{"crop_scale_min": 1, "encoder_qk_norm": false, "encoder_parallel_block": false, "encoder_moe": "top_k", "encoder_patch_size": [4, 4], "decoder_width": 192, "decoder_norm_position": "pre", "decoder_bias": "all", "beta1": 0.9, "eps": 1e-06, "warmup_steps": 820}
Rows from block 3 of the text decoder of a small image captioner, named by matrix and row number. Rows with one number belong to one neuron. Each number is 128 + 32 x the weight over its row's rms, rounded and kept within 0 to 255. All counts start at 0. Numbers have three digits each.
After each neuron's rows are labels from the 100 texts, of 14848, where the neuron reaches its largest size: "fires on" is the input token at the peak. Only what is clearly more common there than usual is listed. The data: scattered letters and digits in many colours.
# gate: MLP gate (decoder.blocks.3.mlp.gate.weight, 384x192), inputs 0-95
# fc1: MLP up (decoder.blocks.3.mlp.fc1.weight, 384x192), inputs 0-95
# fc2: MLP down (decoder.blocks.3.mlp.fc2.weight, 192x384, transposed), outputs 0-95

gate.15:126082086131189111135065097160124154137147134166139118149130124124142170160135087081125139055100107101142096143167146123103126120152140095162078194090091135157043126124157176117168143122121125126083108108173143197120126110119129164080119132105142133167128186158135157112105106140138092220
fc1.15:148120173130104120132123156061127136119200162142126125141098099138171075079136058129147152099133198123136138122129130133145034113118118124088139143191161122115139154171110156134164119144050125146136150128122093147163121151110157103098137110175093165077108105080068159127123120081132138130
fc2.15:183145083121112186136122109112156096154138145071140062175092128117172138108188096136099124132108140136120168123137138108102126159085078114150096142114151124135086100071095117168134152083114140151127145153133102155147075099135151100109101112148114191143068163178110174111106119098150109120
fires on: "red"; "green"; "teal"; "yellow"

gate.106:120142098093107139097165158143139196115129111161125091196133125124151143121139094133082128127069137100133105096112073132186163155137035121160080170129087113146099182137094129126164093110099082141096147089145123090096147064116108140100147136110193182121152142113114079066114108142149106176
fc1.106:088153133184121162139105109145086152159182148136193099161135102104131160129153153100206107148106114127154142124068104128173128115166095066089135154090114118090121117165104175192114161137082080118135091168119088111140093107084066119105135153111032104139119114139072120071069162188112129109
fc2.106:123182191098128188127037088142119158132124105140104157142151115127148065082098076102139108151164135166169156155141139146150147150120153164167136145090132111109161141116133157162156095119105131047123138073092133103096107129170206105145155133120120179088142100124091073162129140091125165125
fires on: "teal"; "green"; "red"; "blue"

gate.111:097120120098138189151193104058138138184193085148097167094148111157128106127183115135095131083129136175115142112145135142151169161102185104179127064075084154093096202094151135124187134099091085138110100127083168136097084079068146184090174082149099113104178141105097123127140120139159148109
fc1.111:147130131166144133147109137117104099149156118123195153084116124138106156144136144058113126108158118169160122097140111110105109109151174117157109106117113174125152143131172146162141163171062104118142184133088081080148051112092118102120112179092064055105159142064112134131103192126114139151
fc2.111:099140133090105168087124129225135117051094133089144148186125156172068136118132135145088125163113113164199117132157088131142158183113086148121133119109126172202136169106171143088129068139169103094178118091124072093089157121137182118128120067081136155116117132099088075096121146140095165113
fires on: "teal"; "green"; "orange"; "red"

gate.168:212131077176143148136145166085127177180190106156065065201118152106149117065109162157145145121134111109165098160121115097103066137128086131121075148129088125103067123187110156133156177122149118115051092137165159077120126163085150137142105094112138158120158152114145072122054151135132111148
fc1.168:123217168112189108083103154098113122109151190177143118112161084103154124085142084088164064114127116103148076168089130061111134167116124075097089172126162132139136080205159119089144183142199196101115108130164142148167128129135110154150127111154111160129111113098129150117109190141153115175
fc2.168:147179094101136142091137206166172119126168096098030107207165104115066158087186088141141114153139139186091145102095153098142159085149141169133125109173135078085135120137082135107115089131139181119154122131146167098103170131140105078113116112084198118098156119101133111101129125105155068127
fires on: "red"; "green"; "orange"

gate.283:096134085150124129102113147113155094134151153154053058163102121169142100086146136138096103144140146101138130154101175176121145094113138080088152154103170067127118115195108089097156150106144153117129081137106122152114119154139158199156153147094121118088151152161106124082097167176106102169
fc1.283:139144145108166148106107124091129088135147141154141093143132092092119107165147071155204123102174122188157161115145131074132083127132162108112104111188129153117115131137128079162142160157081128124164100133095069191160069105147180099063131135145075109098085094200090147156116133110087187124
fc2.283:133164163223146109082155144088139168171100108067195155120123083116171141119088122135112182149113147115158137098100089077116096129139132128164158095144148134122144192208137126096103114104115126197140150152178103098137137150067094116101128093200176078113079111143144137134166131130173121120
fires on: "red"; "green"; "teal"; "white"

gate.349:170125140102147167178141162097099173152127182100113087115175169129182122110145130125133118082120100142131107120165117186194136159104103133130114110163105144158066180171083112079155176184074113142115127134156155104108092132142029166113114087131150139120136085122066106088130147120115123128
fc1.349:162102170131151104161130092124124100058194109123108190163143099120139119255138118167061139160057098143138109121148081110120136144145132141187108146082129156190123147137085162080128144110107120111068131058082077045150179067101129119166155087119120156120144145147106096136117176163123119152
fc2.349:098132171129153143130126145127163153124144133112115165154187130101102145135134145079161169124152110126111125118084087120122177127105134060135116169114108123139105142155114191098140129113136065113165169100183110150162092142204177120118156132141200139142118083138140094107130172118092097138
fires on: "red"; "brown"; "yellow"; "purple"

gate.235:230148159099153125164158107141130098134128151073128111160114097068120138114097163138093162100072120141085131053175126077100094086109100128132140163100019128138121146132110140153110084142128084129151184124139141097183114122166108124162147099115152146145120121123147159136161126141138090189
fc1.235:091099139106138133108094134123094165040083160177159113112138123140149136126166176135098125092144160120109096079146108108130153109186123141076198131107147097107139141085126121148116125051141153084151135138168095117080155148118092139144148129142106166142116123107112184142215068097141158098
fc2.235:122097118112129152135150112130175116132102081091106131149144129132071148158145099120138129085148144099148143107168087073128133099137129141146170124175135081183116191117085140105080093118172108133112116133096156086145109133161137176170139188115153116182112203107083067088130158114159136166
fires on: "teal"; "green"; "black"; "pink"

gate.327:102137120112157161127180100113160087186123130133180148137145161168161169092199139157101143142132085127066117194136111109112143125151136054144186103081106072053183149120120105108163129122132066156129125207148139132153111209141127104073052160150114113068052078120167158091141132179125107134
fc1.327:137102132074137142088101111146159112082128139142091140127102096095091120115124140164035180089119127153123138107127128113066113128131214136137154192135081186127138124180118084097144125178158158144136154115122104108196157130140150131124174121151100151157100178130100131208126072160173130168
fc2.327:111185125076114109154126121057135173163078120069173110128135104100180145135195130091138107135119206103139144139125175125121118148144135079130139121166051168117183123087087179108093101125084138139127141146195160142115118102160158107116099163108100096090122123109153157139116193132104117147
fires on: "red"; "pink"; "purple"; "teal"